python train.py --norm="rmsnorm" --lr=0.0015 --beta1=0.9 --eps=1e-06
Rows from block 3 of a small audio frame classifier, named by matrix and row number. Rows with one number belong to one neuron. Each number is 128 + 24 x the weight over its row's rms, rounded and kept within 0 to 255. All counts start at 0.
After each neuron's rows are labels from the 100 clips, of 14848, where the neuron reaches its largest size: "loudest" is the band of the loudest frequency at the time of the peak. Only what is clearly more common there than usual is listed. The data: strings of digits, spoken by a formant synthesiser in many voices.
# gate: MLP gate (model.blocks.3.mlp.gate.weight, 576x192), inputs 128-191
# fc1: MLP up (model.blocks.3.mlp.fc1.weight, 576x192), inputs 128-191
# fc2: MLP down (model.blocks.3.mlp.fc2.weight, 192x576, transposed), outputs 128-191

gate.437 [139 103 109 140 132 135 115 138 141 110 124 128  89 119 121 162  80 100  96 117 156 141 160 155 118 133  90 106  88 150 156 121 152  71 159  70 170 125 152 103 150 149 140 157 154 104 103 154 122 122 151 147 142 111  98 180 110 115 125 120 163 111 120 129]
fc1.437 [106 116 148 138  96 105 125 137  97  89 131 128 112 134 129 129  22 159 108 161 135 137  83 178 119 106 187 156 149 135 156  96 110  91 107 151 162 124 148 105 125 100 119  89 147 143 151 139 103 167 106 158 159  78 131 136 119 123 123 132 142 153 139 107]
fc2.437 [179 124 136 136 135  96 125 154 204 132 136 158 137 118 103 152 130 164  83 146 127 136 120 160  93 159 148 140 105 139 175 154 160 159 115 106 116 131 119 104 151 105 135 106 141 112 108 140 173 104 134 110 183  83 143 164 145 110 119 179  66 128 150 132]
loudest: 4000 to 8000 Hz

gate.90 [132 168 129 130 138  90 135 140 119 167 131 111 147 162 149 108 134 197 103  89  80 114 162 142 112  80 142 154 180 137 166 138 126 114 153 166 149 113 122 117 154  86 117 123 124 105 123 136 130 143 161  94 157 150 143 102  96 140 113 142 126 110 139  93]
fc1.90 [ 92 105 159 126 157 127 111  89 128  99 104 157 127 114 128 135 142 109 147 166 147 148  93  95 127 132 126 161  90 138  90 102 133 170 137 137 141  94 152 152 141 153 149 124 125 120 150  95 112 131 189 152  87 128  87 152 157 116 144 132  97 139 101 147]
fc2.90 [120 173 150 162 140 144  94 109 132 115 124 138 134 122 138 121 173 124 113 193 127 152 147 107  94 113  81 159 120 123 109 117 117 100 124 140 116 163 143 138 112 106 109 131 130  86 152 114 128  97 152 133 155  86 111 137 136 131 130 152 142 125 140 129]
loudest: 250 to 500 Hz

gate.1 [109 136 139 144 145 164 164 112 139 113  94 122 120 139 139 120 109 128 149 126 108 137 140 162 145  98  95 135 146 147 129  98 134 144 109  89 139 162 136 136 105 154 117 144 133 158 107 116  74 146 132  79 121 112 123 147 144 167  76 149 132 103 100 114]
fc1.1 [ 82 174 123 117 149 138 137 140 131 115 110 143 140 103 120 114 125 130 130 149 100 126 117 128 107 108 137 109 120  67 123 104  71 112 112 153 169  78 121 100 168 154 120 113 138 104  99  81 136 122 124 118 102 130 154 134 130 118  94 120 108 102 142  98]
fc2.1 [152 141 137 109  81 143 130 111 115 128 124 171 117 105  92 152 114  80 155 145 136 116 152 127 106 116 136 111 187 135 140 124 133 152  99 142 121 167 112 102 137 132 129 133 166  84 114 118 104 132 158 135  90 142 120 173 106 147 117 108 104 115  99 126]
loudest: 250 to 500 Hz

gate.118 [185 130 124 126 107 139 148  90 148 158 126 136 128 122 146 130 120 167 127  91 156  88 145 130 118 159 161 109  86  96 149 139 117 120  99  87 142 113 124 104 146 129 151 164  97 125 180 140  92  97 151 108 153 122 125 141 141 178 143 129 166  88 131 140]
fc1.118 [130 146 152 135 104 139  82 127 118 150 140 112 113 128 152 123 105 127 162  95 122 163 143 124 167 137 157 133 135 139 155 129 114  95 127 124 158 123 127 114 150 167 142  77  78 133 154 165 124 109 161 128 108 108 151  98 119 129 125 158 141 126 140 143]
fc2.118 [131 159 165 102 123 183 127  80 145 130 136 145 179 158 114 103 110 124 165 122 170 122 120 163 139 141 131 149 138 133 107 103  86 121 128 124 138 148 120 160 139 103 136 173 137 148 140 108 112 135 127 134  88 104 105 136 131 139 100 144 134 161  82 154]
loudest: 2000 to 4000 Hz

gate.141 [125 120  79 108 145 123 140 115 111 111 157 140 156 106 122 143 159 145 148  85 123 135 104 158 132 131 127 133 157 113 128 147 137 109 126 136 157 150 135 129 123 131 134 102 117  85 144 159 106 124 120 132 169 146 140 121 116 145 160 161 142 145  96 110]
fc1.141 [173 145  81 123 128 150 137 153 139 127 159  93 146 110 112 103 133  88  88  92 119 104 110 127 123 145 113  72 162  71 141 115 128 102 166 139 114 138 140  86 112 157 119 183  64 120  98 101 115  81 142  78 119 102 105  99  68 102 142 131 162 159 124 128]
fc2.141 [160 105 121 144 135 131 122 156 110 115 164 123 140 156  70 139 158 121 109  81 153 148 138 160 136 109 116 121 148 112 151 127 120 138 134 103 115 118 113 146 116 126 142 165 168  95  83 139 129 137 164 178  87 166 169 144 124 117 122 159 133 134  82 128]
loudest: 4000 to 8000 Hz

gate.288 [ 98 125 153  90 130 143 166 122  72 159 118 124 120  91 147  99 106 144 142 132  95 133 182 149  94 106 120 133 147 161  98 118 151 121 118 128 159 156 134  79 125 103 135 105 151 161 167 156 127 150 105  85 136 106 121 185 157 161 131 103 140 124 115 119]
fc1.288 [114 167 104 147  98 114 101 132 142 128 145 130 149  97 139 103 138 103  97 114 171 147  99 111 120 161 119 164  81 110 115 117  96 131 124 177 133 129 125  97 159 166 153 110 142  90 121 107 131 143 130  97 141 133 142 157 137 129 138 124 127 176 145 107]
fc2.288 [105 143  99 164 163 120 146 133 136 159 100 163 153 156 163  60 134 108  90 144 168 107 130 114 134 121 134 142 131 121  98 144 160 130 122 149 144 123 131 179 116 169 110 132 118  95 141 155 170  99 128 116 152 153 163  80 149 127  92  66 139 171 130 149]
loudest: 250 to 500 Hz

gate.457 [115 160 155 118 138 101 163 123 106 107 137 119 141 133 130 102  99 112 147 100 142 153 137 109 141 122 122 136 148  98 134  94  66 169 148 169 155 116 133  99 179 165 113 121 131 115 106 160 113 132 160  75 124 125 135 130 106 136 127 132 159 114 135 149]
fc1.457 [144  86 120 143 127 119 104 142 136 129  99 120 163 145 147 157 142 111 146 131  95 154 172 171 147  91 134 110 115 115 177 157 157 116 129  95  97 142 129 165  77 104 103 143  98 144 123  80 124 172 106 175 158 126 112 121 122 106 151 142  90 154 162 136]
fc2.457 [116 126 126 121 119 115 122 109 134 124 113 127 112  99 135 122 105 113 143 154 168 150 157 154 124 116 141  98 144 143 167  59 137 156 138  95 153 143 121 129 163 120  93 120 116 130 110  76 118 154 133 124 108 142 144 138 116 169 127 146  90 117 148 108]
loudest: 500 to 1000 Hz

gate.373 [120 131 158 162 151 153 158 155 139 157 155  99 136 174 167 159 128 115 136 136 144 120 116  91 135 146 154 134  61 117 117 134 102 125 147 147 145 147 139 148 149 104 102 115 140 134 129  81 129 126 138 114 125 105 141 119 121 139 178  98 140 121 149 108]
fc1.373 [124  97 170 134 114 139 118 181 153 102 115 130 117 116  92 136 139 157 127 147 122 124 142 176 138 117 137 185 113 169 138 157 155  98 126 115  88 132 122 118 163 145 129 109 107 152 153 138 177 104 127 113 124 120 124 101 162 135 106 176 117 169 110 120]
fc2.373 [107 149 139 175 121 119 122 138 131 151 137 123 133 173 152 125 125 139 114 114 113 132  88  92 113 116  96 136  74 141 145 135 102 128 151 123 132 156 119 171 120 116 158 109 128 137 139 110 118 151 140 145 150  74 174 119 136 140  65 141 101 104 124 140]
loudest: 4000 to 8000 Hz

gate.26 [159 105 145 128 137 142 147 103 125 149 119 108 141 101 142 153  99 124 132 151 157 128 120 125 122 105 104 167  85 149 120 108 120 149  75 107 187 150 133 145 118  78 168  95  99 132 152 135 125 116 148 128 150  90 137 144 188 167 137 114 218 117 130 139]
fc1.26 [118 136 133 133 112 122 104 127 126 168 117 166 123 138 113  76 129 154 123 167 157 101 151 100 130 114 124 123 123 110 124 133  97 122 147 121 154 116 107 111 160 143  72 146 114 164 215 107 124 121 138 121 160 134  82 160 114 155 116 134 164 134 147 107]
fc2.26 [ 98 129 148 140 140 160 115 154 145 119 100 116 136 103 132 130 130  94 157 137  90 143 154 123 135 115 155 116 107 120 159 120 123 184 111 166 168 154 109 152 136 139 121 130 117 110 142  95 150 146 153 119 128 140 116 181 134 141 144  96 120 155 109 117]
loudest: 2000 to 4000 Hz

gate.275 [153 121 123 123 121 124 133 159 132 137 134 108 133 165 179 143 129 146 135  75 146 114  89 115 122 141 124  91 123 186 150 133 135 139 146 143 141  91 126 117 103 134 154 111 114 114 144 102 175 129  96 137 118 156 160 152  94 101 202 146 157  93 171 158]
fc1.275 [107 111 128 100  85 111 166 112 105 113  99 106 151 177 149 134 151 116 118 117 150 113 135 134 111 101 101 124 142 160 146 127 141 112 133 131 186  85 174 127 147 127 149 149 129 163  96 141 128  97 166 127 106 126 104 157 118 152 158 123 124 107  93  99]
fc2.275 [142 136 132 170 124 140 126 117 149 169 108 142 150 103 111 120 167 124 153 134 118 163 144 130 120 156 105 113 148  98  92 133 131 139 128 138 138 105 146 132 120 156 139 120 164  85 151 114  96 133 124 146 141 175 106 150 109 114 169 119 120 102 142 188]
loudest: 4000 to 8000 Hz

gate.36 [117 124 129 130 162 120 134 118 106 140 157 134 137 130 136 125  88 112 112 129 119 155 154 165 160 122 149 105 112  84 153  84 128 139 170 161 126  86 137 135 145 144 147 131 148  80 122 115 149 122 148 154 107 114 122 142 119 120 135 112 126  96 107 167]
fc1.36 [126 158 127 153  77  76 118 114 126 146 112 134 110  99 124 154 147 150 157 169 111 118 106 100 104  96 122 160 134 157 118 108 162 107 101 126 147 144 150 155 150 115  99 148 115 138 133 103 105 123 146 133  91 127  89 201 175 151 146 104 112 117  90 139]
fc2.36 [145 132 107 135 135 105 179 135 125 124  98 161 111 136 134 107 115  96 123  98 141 137 109 118 118 118 134 101 121 138 128  74 145 120 105 142 171 115 123 164 146 156 121 118 141 103 132 147 144 133 112 131  81 143 172 159 152 143 143 114 109 135 146 139]
loudest: 500 to 1000 Hz

gate.367 [130 130 159  99 119 131 110 161 137 159  98  98 144 125 132  64 137 148 123 103 111 114 160  96 110  78 137 129 122 134 141 103 129 104 156 149 105  94 141  97 131 135  94 135 110 142 150 121 109  96  93 142 117 138 164 135 124 128 121 125  98 157 128 127]
fc1.367 [114 159 121 145 110 104 109  93 122 103 151 122 127 126 170 119 143  69 120 174 147 145  93 153 138 149 106  97 160 137 127 109 142 167 124  92 177 111 153  92 129 137 146 114 100 105 124 127 106 148 143 158 148 106  91 121 115 151 148 123 152 128 148 133]
fc2.367 [113 145 142 138 183 116  99 107 151 194 158  89 148 134 139 125 126  99 128  84 160 179 156 114 145  87 134 143 105 132 157 134 164  96 116 133 129 119 143 134 137  88 155 118 132 113 147 104  95 123 137 115 184 137 131 149 121 100 143 125 120 128 116 110]
loudest: 250 to 500 Hz

gate.501 [ 77 146 105 138 109 138 123 136 139 124 131 131 141 114  95 110 126 134 166 154 118 138  86  97  94 128 135 157 110 107 121 150 139 165 147 134 184 150 136 148 107 113 111 142 150  78 119 121 142 126 124 164 120 125 120 144 122 158 110 110  99 113 115 108]
fc1.501 [115 134 151 141 116 112 137  90 113  83 125 163 129 132 133 115 121 163  99 159 111 119 190 139 155 133 142 115 152 139 120  85 105 102 147 135 121 106 120 103 147 115 116 120 126 178 169 102  85 160  82 114 107 127 127 165 167 147 131  95 138 132  98 152]
fc2.501 [ 94 119 172 120 112 136 130  83  87 149 180 135 138 140 105 156  84 126 154 129 121 131 122 113 107 145 135 108 114 114 104 128 143 138 129 140 115 131  99  95 165 126 133 127  81 126 192 177  81 123 131 158 114 119 137  94 133 141 155  86 146 128  73 128]
loudest: 4000 to 8000 Hz

gate.410 [114 123 131 132 119  81 124 164  82 146 123  93 145 133 151 119 113 124 144 154 124 140 102 123 117 107 160 124 100  99  94 101 122 147 176 188 138 168 156 165 135  76 147 115 145 115 151  69 122 137 145 121 139 104 126 127 113 154 125 115  84 125 108 147]
fc1.410 [128 182 156 102 151 161 110 123 155 174 124 145 117 133 124 117 167 139 103 150 161 180 147 157 150  93  91 109 138 148 110 137 167 114 130  63 178 106 108 171 136 125  74 139 121 152 105 144 146 120  89 118 162 115 117 155 136 104 137 142 102 163  94 162]
fc2.410 [120 166 138  91 140 121 107 127 158 103 122 109 117 114 115 107 114 135 150 139 153 144 154 140 126 115 134 125 143 120 138  79 145 166 136 112 171 122 147 150 169 168 111  85  99 136 154 138 107 184 138 166  87 153 148 169 109 162 148 129  99 145 128 129]
loudest: 500 to 1000 Hz

gate.216 [151  90 134 116 133 129 165 114 141 104 109 151  95 152 160 158 109 118 125 143 134 110 160 121 154 110 139  99 132 154 125 162 133  90 146 140 189  94 166 127 155 152 143 128 140 126 146 139  90 126 128  82  91  95 126 174  97 101 161 138 102 143 119 132]
fc1.216 [106 146  94 109  82 141 126 143 114 110 108 148 103 123  93 159 101 143  92 129 108  84 168 115  99 133 112 124 154 161 130 127 148  89 119 164 125 115 180 101 156 111 153 124 103 164 123 147 163 124 114 122 125 148 143 153 116 127 125 160 164 122 122 121]
fc2.216 [110 157 118 161 117 148 102 109 157 179 130 124 125 123 126 123 117 152 129  67  84 121 136 119 133 106 104 139 127 152 104 158  94 149  87 119 139 139 152 136 154 148 111  81  74 126 115 140  89 165 120 100 132  79 115 153 103 150 136 162 135 151 137 145]
loudest: 4000 to 8000 Hz